config.toml
horizontal_flip = false
encoder_norm = "layernorm_no_bias"
precondition_frequency = 10
max_precond_dim = 1024
adamw_lr_other_params = 0.0015
grad_clip = 3.0
steps = 7700
Rows from block 3 of the encoder of a small segmentation model, named by matrix and row number. Rows with one number belong to one neuron. Each number is 500 + 50 x the weight over its row's rms, rounded and kept within 0 to 999. All counts start at 0. Numbers have three digits each. After the name is the row's rms in percent of the matrix's.
Before each neuron's rows are labels from the 100 images, of 14976, where the neuron reaches its largest size: "patch colour" is the nearest of a few named colours to the mean colour under the peak. Only what is clearly more common there than usual is listed. The data: made-up waving flags. In brackets: how many of the 100.
# gate: MLP gate (encoder.blocks.3.mlp.gate.weight, 384x192), inputs 96-191
# fc1: MLP up (encoder.blocks.3.mlp.fc1.weight, 384x192), inputs 96-191
# fc2: MLP down (encoder.blocks.3.mlp.fc2.weight, 192x384, transposed), outputs 96-191

patch colour: black (31)
gate.294 091:409513473517434528448528507546518455500444461499545467489569519471575478539573398483367413478535576528514421472484500449526468499523439396488574469386476438476470576497420552466542514455573459500498479492465501620458495421494496414474462472501619510511580498595528620525407512492483504533
fc1.294 093:446555446516455427450547540499596426477514482505562439536577494515566446515593474501448506497524553475521408454469448416520466499509453385487504459386478375451528556499471534429526452505497474477479467527459516570429567479527439465531465464470649535557539540608509610539414473444450502551
fc2.294 102:528517539486498465501454501426504530473461481525448486490517481447529584504565506593527402448532503474441465499585459531492489564518507537505469563496567451505531518568484458522463424469496555460519450458424592495483417520518496576443595549425383436540504499457520442476458541434517508511

patch colour: grey (65)
gate.128 124:515472475497511484445502514573554551515494578533488521528518550523475556542584449406459550430517499542504472469472482502453465479549547453440498436482497535464551656556435561487610574500549522514535442484412506540534520437488531560508455389486541418533535493386471483549455457508531523509
fc1.128 110:491545535535512545578449468470447434492514446492574457473510476510494410486468517546535450567501500478464493523577515472554547522476493446566511525487489528502447357434551443556384417514442463460446560559608505478436493548538465444496525601500512612480434540606533518464567549496483470478
fc2.128 118:494511473436499426579491494456482528521494452443466505568447520496469480462478494598438468479479485560490466591672458527493507499491545506501519392481554580497444510454488439568446559512404446469467531484485487549513579516534497457444547582509470527459490446565471472472561433542457506529

patch colour: pink (42)
gate.48 096:638600468491480474474458429507555574510599555436519478496434489540450563473493558493569553507545473447470531517512496433487473543550480512446514522517418567521544466552445549490544431609459445469451484458514459436519485543481510507490453488551484451379486493441401457488552551482443557458
fc1.48 092:401539468484455510473525485458450545537553509351562507488444489518478487469474518518586580557479483490457527508546520459480509536522474419498431524548571482484494448606485482454546467595530464446523579500502535509517583525551516564473449487537392431386476453495516457452485475482494525501
fc2.48 107:407439492592537426473620489535481475451508539511578493432580538537477414533536493498560556498446498569550599515472464595458570458540434538505566571417560502462422448401521470481536576469512499526517425530559466590482578474502499483454485423428554492570506421500416532536447456527597553458

patch colour: red (41); pink (34)
gate.371 097:477487478462444460496452536515571524458446418454540418568580481429431495546558452531433491418528545418604478508415527481478524504493500446427474484452574527458464391510494402490440554550547477512512538571500450480581468443563516517530569511487515477430502351451458527531465470488525458411
fc1.371 115:441484570498513509523597500484433486589547593537443544451474526534574506451447539484588518578557537479388494526531502527493394488440520522504542537521356500479467581550495595495513391515482470513505510458515511502405504547431468476485427512517611535584542587533559467376496447486498527542
fc2.371 121:474469570514490524507407527490530550543442544389566496521510515446548551467573426581509487597477503532499491474464490445542515546556468512426503469416549561498480512486455548533511472561550552673518572527478511491584450507642464554510608509525453446520421474400470565561485598453570429436

patch colour: yellow (34); orange (27)
gate.288 095:550449500498437523514427401499609481564498448508454432467538502509551558439532440488430499506592533528585565459556527488542478495542487502601506482559474523475517533511421579516448527524488477545464475442488486474562547481489487452514524409473616527596434457462520565555557367404534500451
fc1.288 091:580454497465473536500441509510495519562473486521474551511502490478456507436459461519479537485483520524521611479563530503555505504510500504547521569528554388480493493498456476530471547524550464545572464441486382477482521522496507527467565458472565479632481501431482493613592399438587401407
fc2.288 084:540492584435570590436587503534556525519534440506478544440487512572469515606344577483535571474529469429545543517405552496523582502448535669463488493591570521504574401509516487451544546484546593476556495500527514383490429563557490455504553344535445505541471537403517483451462468493586491478

patch colour: red (38)
gate.151 137:468395558495484420557577511568471583436489554533524446492494559538402476513558478481487540528527452518479497472464502465502418510545459565447536476508491513433465487453420467588455513405546503466470449583416400533607481508505487510509538561465493551481510470459448629572469456566472521514
fc1.151 134:504530500536454575425446603421476423498512442549533513500486476542592519532347510468464423524501523445599465455543499501536520413477543496573486469475534411605528530499522512432598547536493479479530543477615553461387536491451519417436485426519541492526491502572544424467455544467483444487
fc2.151 117:488508507384509550488452518527476390424533435451497393422510458509499379614515565556431566579502480517480479411486473426459554522545425434505491536533493400578483547535413428429506534512475526504540447538530542522493538544533486572495507511512488489582521485478509500478506518570444515517

patch colour: purple (30)
gate.181 119:551375533536500520553498516525455588367483521521528553405542565401482559481519528546486535433455531541500451550472482487499514504491516520516409541494459530496484560490482544563465508526568517458481511597470433488557487537528409411574453459486519392431505433482470588652494444514566494441
fc1.181 111:501400535517483567544497499564481546391526534492489533409529551405493502463512527529466522404466541530489450496449455497495473510517556524509370558510490547528481562483511538556505512521575522441450511577458404529539512515555475441551485406468494404483443439487487580654473462535548513430
fc2.181 093:556465569535494497507501420450442558496515439461522526492475568418541513376576486539547563454464492451562480533378471465496498395595583475517562557548474563485422471452549596495444477493476485447491535427536481437563492403561440405531472462477541529461449465571492564517497425498557487474

patch colour: orange (60); yellow (35)
gate.114 091:543538446526455564525474523468500505497585520532570439497595474508551445370509503470552432423484513537463437530481473504410425560523550482513473499527540397402493496464455433494569491555521543523499487438619558611477440495522451511461545509474601498444461538462555467512423512566536393497
fc1.114 091:473589486505486549509448539488516479492623495506595446556544464455542494351533567504499371448472522583542430509452426494465415531505499444489507531474508473506550531481443540489547448536532472506524433386623516568459466449504408543389529566491503503434454499509580461472396481507535482489
fc2.114 087:574413469550534586499571502557538553648504418505576513552571409450472493443481536481448450471572476495489476465477474492478315453548550441497503457512506481554491525457471493455462540488482526535467452493454514509536497518570535510510545570483472445455415513552584381426480464496542535512

patch colour: blue (53)
gate.75 064:543458408525469499476402466560473533522520503515574499485471615466559507558594444515515549433535488597521440513566419442501376437455483413495559491433450453454513484521447473425561561526438488557506565481559461565502550497527549534560463475513513565519457510597515489451505447522406486476
fc1.75 067:583488368433343517451502497494500549589471522506578622515491464446529503575548449519520477549505505481501505558415455493551451484491361409552492460500529467501463466418510495504516509424471476487541507479548492540507498516517486441529451574449445496511465511557390599388417529529497610522
fc2.75 069:471516630612481497541468527505394505494502472513555490458522512615463472535528471551479495490498473561460453411462514510530442468571496421421538568456428543563471534510548574515480526477464582478517463451529461479514518476560508482510527427572598530559557558492534525517430510389574464461

patch colour: blue (30); purple (25)
gate.25 091:562431533542526616465456490609467500463511447491482585532427525558547557548478465473429455572488572585511403359518493415512495508569584518520473435523474587488468553513563439530556498426447505514460426505502528583426517527567496504401572539579483485417504419523439515410475538537474500429
fc1.25 090:512517555395451479503556505445571440518461548563511447481540457408509336447486556501535543458473476420451578564482497587589540527537484504461536565485522438530478437488447430492396551482540512509499500454507591439579499456515529482520484526410495533490513538437561487576511481524485528561
fc2.25 092:486385458573610549463591513542405529402444444442512602517521493536498582491540471452513505609465503490507480515478418438445499559550546480522411518514451462517540483563561511486610419455490537456417461443571490456469596489517468516507529404593518532401554381515457494509554423497548473461

patch colour: yellow (36); orange (28)
gate.226 067:591547367460524572470441480454486514553532495521476488461561558485546412474566464524514439495379470564542523523430582502510439542532570528493479504578451493504458517459392510513554516508507427469491543444407592576561454437474476444476438552525468533430507525484554495509498404438494503473
fc1.226 066:544495355511519518514427496459568515527560517552457444454577469458487469554553492413475386404390391506558582577462576482459541508511562480513463478623455462529437469471447462523606526540554448523458546446452541561500526490446502521494525556543522495475518472531606544454501537444526449531
fc2.226 075:591624481439518468519501515459392462483448459472460449563525402522433387533439528510499421388473547505518498453516446536408422464587529489547499495509557541520509476618547486489543512498519522404542515542516527517600518540474501501538530457515469527584476535463584593492547472493473570492

patch colour: yellow (48); orange (30)
gate.15 090:573528496500412515531480536588502496466498422467493507515454631433520589433470558522456545387482559528502607463587530552454516511468480465478419500472568517555528463546467431514545445531461466420498467410464472506434525452516521560568545416469500580570448571472501401604504498482575418519
fc1.15 092:385487529546574492472546492421514513522475579500509500491566397557484448539572421472535437618550453458482351515408434459561484472488550556523527499511423476416475531455491595495468541481556508605493548572565512479530516560459463477453444559543520448410561432508506586417509479517423562495
fc2.15 103:476445460559478478523431526526467489485431407432413408445493508496552561460446520511511461460579527463546485497599518505455515435544500556517519422482462482520561522393511464569466429524585436507546514426523481500558489383494501543557496508525488444541456426454531464576566352493562498596

patch colour: orange (33)
gate.41 090:603447466428496524482416529492473595555534512522600563456595515512509473568611474483464471465554458582447504440512470576491444476442542468503582535487404574499578562475471534467533526509531422585574495474371474520514443437502558446463459481412469554447530461520514526479431574521466527425
fc1.41 099:411510531496545405491601450468485520531462476458494423513512489443504490541516456481478437566540522541468485590504483486512515483466530482462505556453562566491443445521444551479533477366481590507457465519488526562465474526587448591529521485475551502440536490491584433531409461486505496545
fc2.41 103:396504527469518540500613558559382553507485495497452516484550475598497437591608526496444554561482478455494458494451455549520590523516518479514496494464602529405463458507496499514586393563433469583570448505524494510587464402468456451528571492540586465526509411443580482521397561494531569487

patch colour: brown (53)
gate.53 113:491453474486444524550508480529505585532518565494506480467486500547510424570505539482579572491424496501557540522545337532468375513609558532528586519560555467469456515501490550483560498494470503453497553489383498470530509570618553562506497563444444431504488511424416474486559501522490475469
fc1.53 122:448413409460452562501507481566408504466508486468501462557581523551494476529462490481522525538362489533480535557517479526419448585616595568480495512608483534516529535465498474513501481519405526416494574509424521492495497541664557574526473542469455423484488466483453488499555461538485432485
fc2.53 133:613504455593463476521450470482457436427422500484512551510516473422542484507578496438508452480597490536537449532467556469535438501507435488570505483493551417569461513486466512502537524503526527547504475466439453479564504520402451403546525437530613485462503558506452546504449523541573519463

patch colour: blue (26)
gate.55 087:574436478504537482515370509446507529480501436593503522474520526511628536543487473460468609405546469511468490456434481401546427512499571559537481449505498520573435538481539573528536480546447566449448528578534519424571569423437478450547491521518413554500521524424467469482525503479487510532
fc1.55 080:511422403511483489470456560504507515488597422522462472508553521511605506512495472503489624514524578565562487424496412500574437463516512553530486484524534503580426504419483578534558456511538542500450502601515534437545514480397466504478473548555401539509448542427420488549587506493545497527
fc2.55 088:458421483500472519495600465451470545541354466521504577404545506484455587411501397532458463432496500451448444484456509472509459577599614568444486424485469563539488518472559480427511541533416496564475536477522453552483548436424469488515517483488439490608506399466414504530482467471484615579

patch colour: pink (29)
gate.85 092:560578491538538444557508512490418518487441433490466529587452588474506545483462519473451478498572550533547485430466485482598407434464522449541455471525516494525468496445538549495564489482469518575503576553496434462549463516470531581415523483611518541419616479440545477467479530520497377451
fc1.85 099:591554565482518478555539462492416482438458438572468489592529582402491510418514543504410545541488516543503514417428453483580394436528582463537490468478396525482417542494533499541516443481462545531484549540472513475549452486496548542380453494553538559449594484389532392441518551576466402505
fc2.85 104:530428414437563569605514482456503506466417493513582514497493490462503394453479526500419429468467507487571463540469417543506508518499501459440501408526502438500525535535541560432441426507413509567515457495566522497399498514540580508462542498562420495563414518509473525445467524478596447431

patch colour: purple (46)
gate.352 082:460534494443432540576476444492522447533493504529541577541532420459475576354508485515515542419440561467505487428491552486452519471484461501455520521537566441528387444531535528490571619444501439515542486450453507567567559459417562513456525410482524499430599401474484561435450462533546563528
fc1.352 087:475463484560508449440598511517487555469491503481415399440488572564497407557531540492483441600564458431531415571477465521588500533495492545548474513485458531399605516464483440512419387565451532421405504523529477425424456519526454476567474592550472502549420554501489481605559492511505451467
fc2.352 087:467514486457444549536552513389467609490525522472531523532449538564488455489538428590425417602529503520558585575449415486462473468494554476525512503493419460502477515522538590502568428587505524608407554505447528460488470543514443555412529535468517479572507391581437477460537560437536572519

patch colour: brown (47)
gate.321 090:499463470522605503478530497416443413516465588437445504370460404547519444585482458504449508471531509528455465503546534532572502517548504480431473491465577544412542589579441503528521507509498568536562563510504513586463474440599482490487497451418459478466615548491508537421469496393516582519
fc1.321 090:488523477532572529505561529436453375516484567496461533412487421593511432613446522530493530460472471537435518456548514551507540525525526485402510531435621531419549581575441461479485537504483523487594619512537497520483467445615519489548438449446454478506592542431477500426445510390446586484
fc2.321 096:549558610514471567486484536544567512495446450598564538529407513458554565468487515457533539433473465548531456504452477461495596559548484477551466435555491384493529487418559431538536434545439550546480452533452473434511514498433467528478545458552475529531458531490509454491503546478539409460

patch colour: black (43); green (28)
gate.58 073:565518528430516583479584405504514483467491424401498540558461551453529567484508522434536539452495467538596621443394392502590525495445454464505576579475455546450473547552468510508440535488453442531485504510521515472506472464554526469604544565525575551495422410495459542494537368534506415550
fc1.58 073:459557451534512434529439514511540458493459548553532479492495419522482436396480490562462442452508483469420396505581600500393459480535587594552400403546500494577514417484504488520502519566550573486520454440443467518490506504512501525403506397437520422497486537508532473482500576482503599398
fc2.58 078:408492495416474454530383515460504506463576569563480505517521554534498440557484453474506399600499482605541549480460500522492462498447550579400493459447541542583438494469498524475515468524604581547436529535542492555561505464468470527558408547457449515465552459408518470541575504438571496423

patch colour: grey (70)
gate.230 070:461551465548498515553577575545485507484559592593450520482553461437515567418498496546487567539451461448438577406493441476528451468525468435488567520512414421552508451551469528511554470555455609519499455486535560515552551469354543569481555502523570490599450485458481465443511499426530613562
fc1.230 074:479487503587480463582457567469491476566472496600504534418523512475523592474528459500539449443473498466451482474549488557508528404515581501638456524482447528573565500443508557496459551464512442515429551512577564541487563458523464457479464522501480509538559536535433530427490494458497577605
fc2.230 075:515468518449514468572502603408421482436529485544499497509474467502511516511484597473514409466469495566570559549593509451478466454510529384545556495463558458596506501511548567617415488528506604487587487495459559477473488422520573521365494518476435478461463515455451518525531529466498579532

patch colour: yellow (42); pink (26)
gate.324 089:620484468468548572497467499591414524471409456617529523443510492532520519358489612553455490532501459447479426538485542484524522531528542436539574535508509542523505512461502457582552512542427587525371514500540526433540486479438529427401470531533519549514481543511563535579383509455562546502
fc1.324 089:552493482452447573493504529579445561551468512564503514421532439536450505454553498520416456462516459508514460494534493521489458434533449448537465493494551617521541480448486503596532513577502543540434518423516467450562532470430492500515458488488458556424441537532508515550500516412526554511
fc2.324 102:588457582430501496463471526467462563577579546527483489485521483439461537463470507535491544506448479430533556498406433444559428583469529529506537570538428507513567383470520539586488504538517552480488603554550498530525481489484517508461499534526520499600494426398566432519544516427617521482

patch colour: yellow (26)
gate.261 119:498468500471435572571460452530564589468568485466507562562497541482457516429441518435486566529571463485577539495572567495580487504470520466446523471519492428479505551484425515490513469522552415533498490527536554477519484477498535576460558493446470503532447406459533464538565494516502459443
fc1.261 121:469466528478462616577455479502534583428508485479447478551518510459507535460450521501474550476549470481502546503550586512586518488438525451493512527509481449496532533496420475502497506503579431492515461568592537463472500445517572566488511484511475498478511406486569444565557536505533420455
fc2.261 117:473491500467556434509585509560514503520435483497554589508547420486475486664412507566493517540451470553462463522407413520462467558481471527580483559556481498483518434433493448460512538582435439529484555520583573456439439511438569505449456463491475482400535498453578513523439509517490598463

patch colour: orange (41)
gate.311 104:573523555459460567522518501461477420480486519539442482545498446506469499508471586504444506369529472483531499486404531555373517439453484455481507497568628494448537555499461443450446478484489439488508546478421503453567466532461516475493426531590485451517509569461550494528563567543596522487
fc1.311 103:447420463492506417457493487501529585509483469486521553523490520541551469497597418473581506558495517508487496567606481365567509539525477523563557539418403504522541462482486531536516529511502555520467466536642502585435509493564495610523593491446512518517496470502428523486474425495451512533
fc2.311 096:425417436444343483560457527456491608531584491481431566485521605521451452430465507538501520523546500553436457560541527485485462509486545463520559535517566549500538553453600469428571517576464556477521435408519534497409534508466447523498532516522542537508543481432538500430476376457477503483

patch colour: green (65)
gate.323 090:460586541531501336555508529487510474476503524518545509477499369589461496477461540502594454456481587530589516542578448554535473559437486534518526537553393614414535481552457551586447448422512498545508536431572585482566469489520553502451505504497480483544481451506515535497454509536469467454
fc1.323 083:454512465521524447559570543390490501512455562490576506499526456591477509431413444530575451471492532523504545547580388499502524552427557515447513494481497641463486416499493529582446480422481506540419541432524580510513455537480501489477489485518505497570476424570477533472484477480442442467
fc2.323 095:462399501574472468493522483480475461504506460524555422415598408483470540525497476433618441403545523483503441488484480566474441553462523421526577551470464596525549447445466565572413468464469520582393461394495519539524425508451451559470503488522469500486478543475451492587563530521518485457

patch colour: green (31)
gate.116 101:462541541509524478571540556544362516477431547489580490559454530433548558479602451606562547538542439460552473613499445594462475472527484441399499540458490553478549489510467509496493477526457438528544493536520435441481484588464515438503463401482453541480486480522510439487547464491521466451
fc1.116 098:486540507456520509553519573477383528470483568467580499550446509511512568511585441547553522576484448442585480544525484574439504517550421487476506551427495576443553494472445530543472450516490417469513500525472510379508497564422513465513446392444363528484503529551467456477549483535567493433
fc2.116 094:533436465537546478567551538506436526538489534472488445506424562424470517482566534440541494521572498580400541568520508529447597577424539500523524550450469552519541479483579492503560516445424637512422599508436462446536503444519538622536517516458475532358481413474587570511448416497494545520

patch colour: brown (51)
gate.65 133:522516485393483590480505515611524577424461444497574581507494557543470452481472463493456568446497473537462612476458520493497484518613483457528502537526455469469524546464548538546458525506429503528485497463434611480636453524581540493519433482506523454511399470435547570516463476492419501530
fc1.65 139:482511494631531403510452478436464438562519561516432456523519500507490568518539550521538453520498584520568420505525497555499525467448508593503503461467524484529474499533440424483481458519505506497561575574570441520401507463436483545511556480509491535477548541519440486521508510533564483450
fc2.65 120:498544514496457506543469592546598495470453542499554507526508452459507401552476481438488548572460510567520537544595584393555487550463370481460586420549511403462422499509381492545541480432479545492502340547456524506472557587505480544521546529524467490512540558487517500517538521405492508510

patch colour: blue (26)
gate.152 082:552481534485472496470513554476478544547588544596475507500511595416434418569560411588468525535488480580482520520538523490485551473411422528478571459447439504527560500518588425495569558537417537431513528498490500436481546460475556454464502385512467516415579503596556447412479463421447535439
fc1.152 084:422549531607518472562484439530474476474450343442499547514411383555516558471471532420541463424485479352517440455480498500504439551607550487530478508553493564502424499460440545512469431491582505559568433525512552501440407578542490503536500577531478553508441522418415509590504546594499520568
fc2.152 086:455488444461514477464486494498435556457448484483440440406526472465563504558489466461567518547441489398437538485448482474452543526460524467625431475474559580526483530497682395530472585492553472556485473549517546514520545516454514574481494539519576511523471449539533517566455401463435531430

patch colour: green (48)
gate.191 109:502499505540562486523521580525515496545513507534381632581470528485451580486480538411577585551559519494453465581607506477480505495478483435589489536567487493504528591547522517530497433488402522551468457433443554492462545522580469352443434445535570546527481462490534516482473469519483432626
fc1.191 108:512440577521543536500519472434522459541501501506488534499492411590452512477516504552395476650434419517515491462596516442560499593432525541508493543574520492426517509500561557553505462454446498488462451453422522553481509469557479512518469490456403486460571448558553535496450506488554417642
fc2.191 107:523492465530513473559568480457508513454467506484615445490530550462523479461518453540474458421450491528591569490421458504564449448503415548576523531454520497471396537516477435472500544514547479532426528528424481450502580524523495554485570495538504556447419565438451489469531542514518617313

patch colour: brown (49)
gate.207 096:444454533440433503438464504556462475478483463441464557472522612416477584495472432523549576434577437531444561504604509486421537591506524421417495516497536478593541525526602466534536422475516483463448444519539486525557505430522526451548504511473474549532517419434447519555518514509545500438
fc1.207 094:519503515553550513517605486442557539543440517518467495510440525558496466541474600438468474555405564461550433478356503484571429444468501530546531502458519558495435445532430449498482545565494496529566482492517505512414464479522482487469503464496545464477504607601544500397423495496466504522
fc2.207 096:499542556513513541549495530477457570443493501503460486472498555501496514534527469516498608514553513568458559486484543434465514483475512507439442493559549535520476554524605507515510398453476494459440484371559523579560471499444554422475452536477524540482396434519521503568581566457511490468

patch colour: grey (69)
gate.225 082:488454455481379525563484515476503563462563545406529406508514513457502600561481490476460491497510527570516540592506571481574438505455552475495475502444544496569359434570540519556437397490493534433419539448524588484515522444517531455506527602461495542383497409597468417527569568493544515532
fc1.225 077:412401421536431543544460603429525551437549542456493478511555487451452537492472538510496526514525553607516486589527510514540493541515543439515528491436563539485391573560527476569427500582451473460421535499505612517521554424477470441525532514499415542456530436548501433469580524537517588562
fc2.225 081:526483508537508377501495502447534534474425533448623499492478499558484510440481471541540500478469539584474459515423429571596476447442571427514435559539565564486429498621546454471453490565542509418522527560515470555398491479472516529537580616430519490396483522516569490524470546587544509548

patch colour: pink (27)
gate.269 093:569537507513534500537516555553551453545458428499562491480443476503464543449525456479542583466550560516550558548481454450461382499563467534505402456408493510461485480559450526505477426534531492578486593406491581522516530490557465497494554503506480525473514551540309566487526436500563461458
fc1.269 096:429482536491488453447472437457478513493540563497420499497500485488491440581478541567503475487449489501461443428490481580564629504430591508480627600575544482504547531494529450511494543484525512458525460557487453514477528513410511485501455518518532507530520501499672442556413593461467542569
fc2.269 097:591492422510631513493495527471409478451559490574472498503498452498483495509535501508413519541508508558496475454461469553599553444491455526540448389471465498542462563437455542474540559435601450488499446577452519544516440458535606533505483480527558537508521503466593523590408461525479528456

patch colour: orange (56)
gate.315 086:488503477512504565405396489578455521496581490502540513477519498520477515466624533534530430408473499510393491476656545482389531544477403423491583565463515437496462502456440512435440573492516532491523449484519467496451485506565413564506516596543471516515478570514541500476406437432535425486
fc1.315 089:572539523466507474576575485448588501508431540483439462531458498449559521533417478425444518547540490447597511529360488499642510435531572560531417503469538569502528493543553498512548427501415470507488454564510512462539506541429570432486474376467514516419497429528447500485609526497470518471
fc2.315 092:413532570469482548495465444654531510553459456457507470553441476571542452583465594430484440519432505477497482473513525430558583484494453490468491489518464529462518477423525521645454406483417588507524516487512456552549510572502573528533562504501436502482518417430475409453470541548500512547

patch colour: black (25)
gate.381 114:507611509434573551451532497511589490562449441416456512518551452463462486521550547516465491502469514517462574498541457433397534525406486461541501565436445542546480456520458513455498556536483587502440500492526593525562572565484458591445493540501445521511566530460562380346509560518520493553
fc1.381 110:584615593409592533453501478529535475493517483423480466490518435462467470475579584554462483504474539484457580484549457348414541517442474424529463577443521585489457464520463524485503595522513589496494523510600540536532494540457454617440392564559505536491590520442524426398568570500511487517
fc2.381 112:490491515497505601423454547551531594475554430456451475437491473483534379528540511618501479574563504480509550348546508431485498520517497415505617567527515535517485519525504502492493589515477490581480509462538525486505577424545489578459449635474531489501426472455476496458476487576489524552

patch colour: purple (58); pink (41)
gate.177 098:449540559494572541467435476483545457537431428422519470526461436529431471466556496570517589432528495469572521483529528547481643442555485438372484490460496477575371443542487551471516521436502483477626543553494504521511599520516505557600634583477457528447472453538514541476491550549397482485
fc1.177 107:483558572536538616481398489538543493512408457479557488573501460484429506503503492515480480448420558480588551500509513515496573460551498444443490484482584456608421523536477494475507527376483467486542504556495498488564616531495525487500648552434385440474417497484458559551533582569430518482
fc2.177 114:591459388484480441502458502519475546460586475489407492437544516495502536495565514447510590508436506482440576464566563514607472474463532694561418518479476416355545510493459459501471496519499494476401433497573454544534397433504421471537391519569514516549527548517528522578545447502526487492

patch colour: grey (60)
gate.341 103:482492494494495455531426544513476446470457526389534529489618534471505554485504439577440470506502484434484489600501486495388480474469517511475568556627464492550574476535425468526601517411682458553503425494590433499485515536459450508504520512513552500531455419440503388562537500547472521437
fc1.341 100:532478488509551489496469505548514380480463499420545535446584566512553540475537405571477449490459504507501465539517430519373455491449540588456506543593466493555559534527444486542538520449653469441465471479573425552475514492447488543512462508485457480518445387444513418584515531554528487435
fc2.341 112:428475508488483437480543566443515591553629477516536506526522390503517423473473472420504496528506463512584441471536476489579484538504523533429492491435476476493446523474557506422463586492429609585482545511538571445510533552511530474516515501545439510463538556572573469525460426474533554477

patch colour: black (38)
gate.251 073:535478541475430496468538505411541490488494568486481437498519517468521440463474583537505515605450520562571551566463417531535416490483494516485474565551439406501537435518618474461436462470567478491475476429605531470611543484525516540379544552503451499550464538561446509535549518457461543468
fc1.251 073:496538453549561448499457501526489454550500462519533559519491446589541577570509453419522497374514491477463448509518560496488555555527542489506557431463490626522460514388404503541550510568481545491584529556386483481360465468466463451624535402444502483479531406482548493498460499546502468525
fc2.251 078:497542536479618483542457539492497508495453533513544541531536488547493497570507448443516430506559498631468562566420505399425544477529503521447522518505531491431499553516499528516480477616550472530512449586477501552464446586529430430585453445493442528450447527591470445470538444506506488532

patch colour: red (48)
gate.228 109:527437524533435506512523519561514390466456435436551570509503559553474558478514379420504493435582500499535521487540560457493521505514510448548456558518537597498571463432497501531448494516544586472512389446574522523503508474525480526511451590461419348493521485398477491509504551507516570496
fc1.228 108:468520481535457514522537543443549512512525564544489431537468469527540505482486528528650457524526499450586528498470426499523440427441472549545487500509406478545527515479492527429531458487547452552507491482499508490438512426500492456463438476473553654489543481601542508471620496498516479446
fc2.228 122:468539487489520558517383427474476482472449462416527588416496503495536535511575481548551488560519511549469475595504509455427534604553435622582486526460552518502489527391439515553483466437463463511442424568474431455561523490494489513518421544479558545521505415455481614574502561518468413508

patch colour: pink (38)
gate.73 132:519484559578487492476464479445496415406495466508482504576412566587522566546504483536610542493537524494432483419554505518505568622460500465508421564519522433483511532573461431503456542441517505458493494538465566508507560574491462495462543526470456518477531524462458463503514519427543529419
fc1.73 138:486474543572486503536502510459500417409479374508462542561449584486553611534493483517579585492525494463415542489498526475449578596448474478537421561535569472453495535606492380527471516446494533500477499597520494443523578568513399465465554515527479537539479556481457462483530572500534572464
fc2.73 127:516497505457528548562561462550549485587494512486594466409649471501487472474532468501474466517462488524542527539469431521474429501526438433534613422496500574495418538458529579515412496484525404473465516499487431573529541445583555476496449447497584482518492437585548575464461468460518464583

patch colour: grey (63)
gate.80 083:527475526544484405514545466522484445330579573511566480542487435532513534450423562539613618495520450569577562474478507489573464493450526568438475500649532459544567530504450489556464515506551569476485510553498509394472520543504545460517576502552499488534489543486475483452475480498614503608
fc1.80 079:520467502476427499588441542526631588535554457490498578468511467371441476472433484470491472474466549465455531586516582575481579445491491503492464543460544566452529586551443505481523545463522463533666513556521475495471532442569502506578440361502563438486375553492441450459500538378448488507
fc2.80 084:489445555517528483433434544585439492531472509459521400532489569553531528520510484526537540496454549484419493500507410538530570468406531405495456574497515556480514512493431478517375509479465463554498613472534497547489421541517476447523554502503440496510554441471576601534528479513405534508

patch colour: pink (26)
gate.256 089:408506556566492503534485611538457537514508541513505447473498453463511539489521328516407490464491501502486545500465456449583520508551481511537560515519551486453557554385487470553462489562465538476461448540495479481485508489534530467508408599472448566579499571443513647635509495450475523499
fc1.256 094:475550526639537469494555518550479516450528508496452500534523534496534478535540471496399507485421516458525528443455566442516575455538488543505522558558629490511521557443511477543472475561487505443621451527473453485582486491505507492520481574518452540559532539546466654583434452417503547568
fc2.256 084:487546564547491465478570571445487629570576493500419570508461339440463499437505514474444380526489510464407548497543481487624482531493557508547569521489432469520525405447566571483574508542638581508530478497495508549574529501520483507505479546520523478485453486512600525536569510425507506542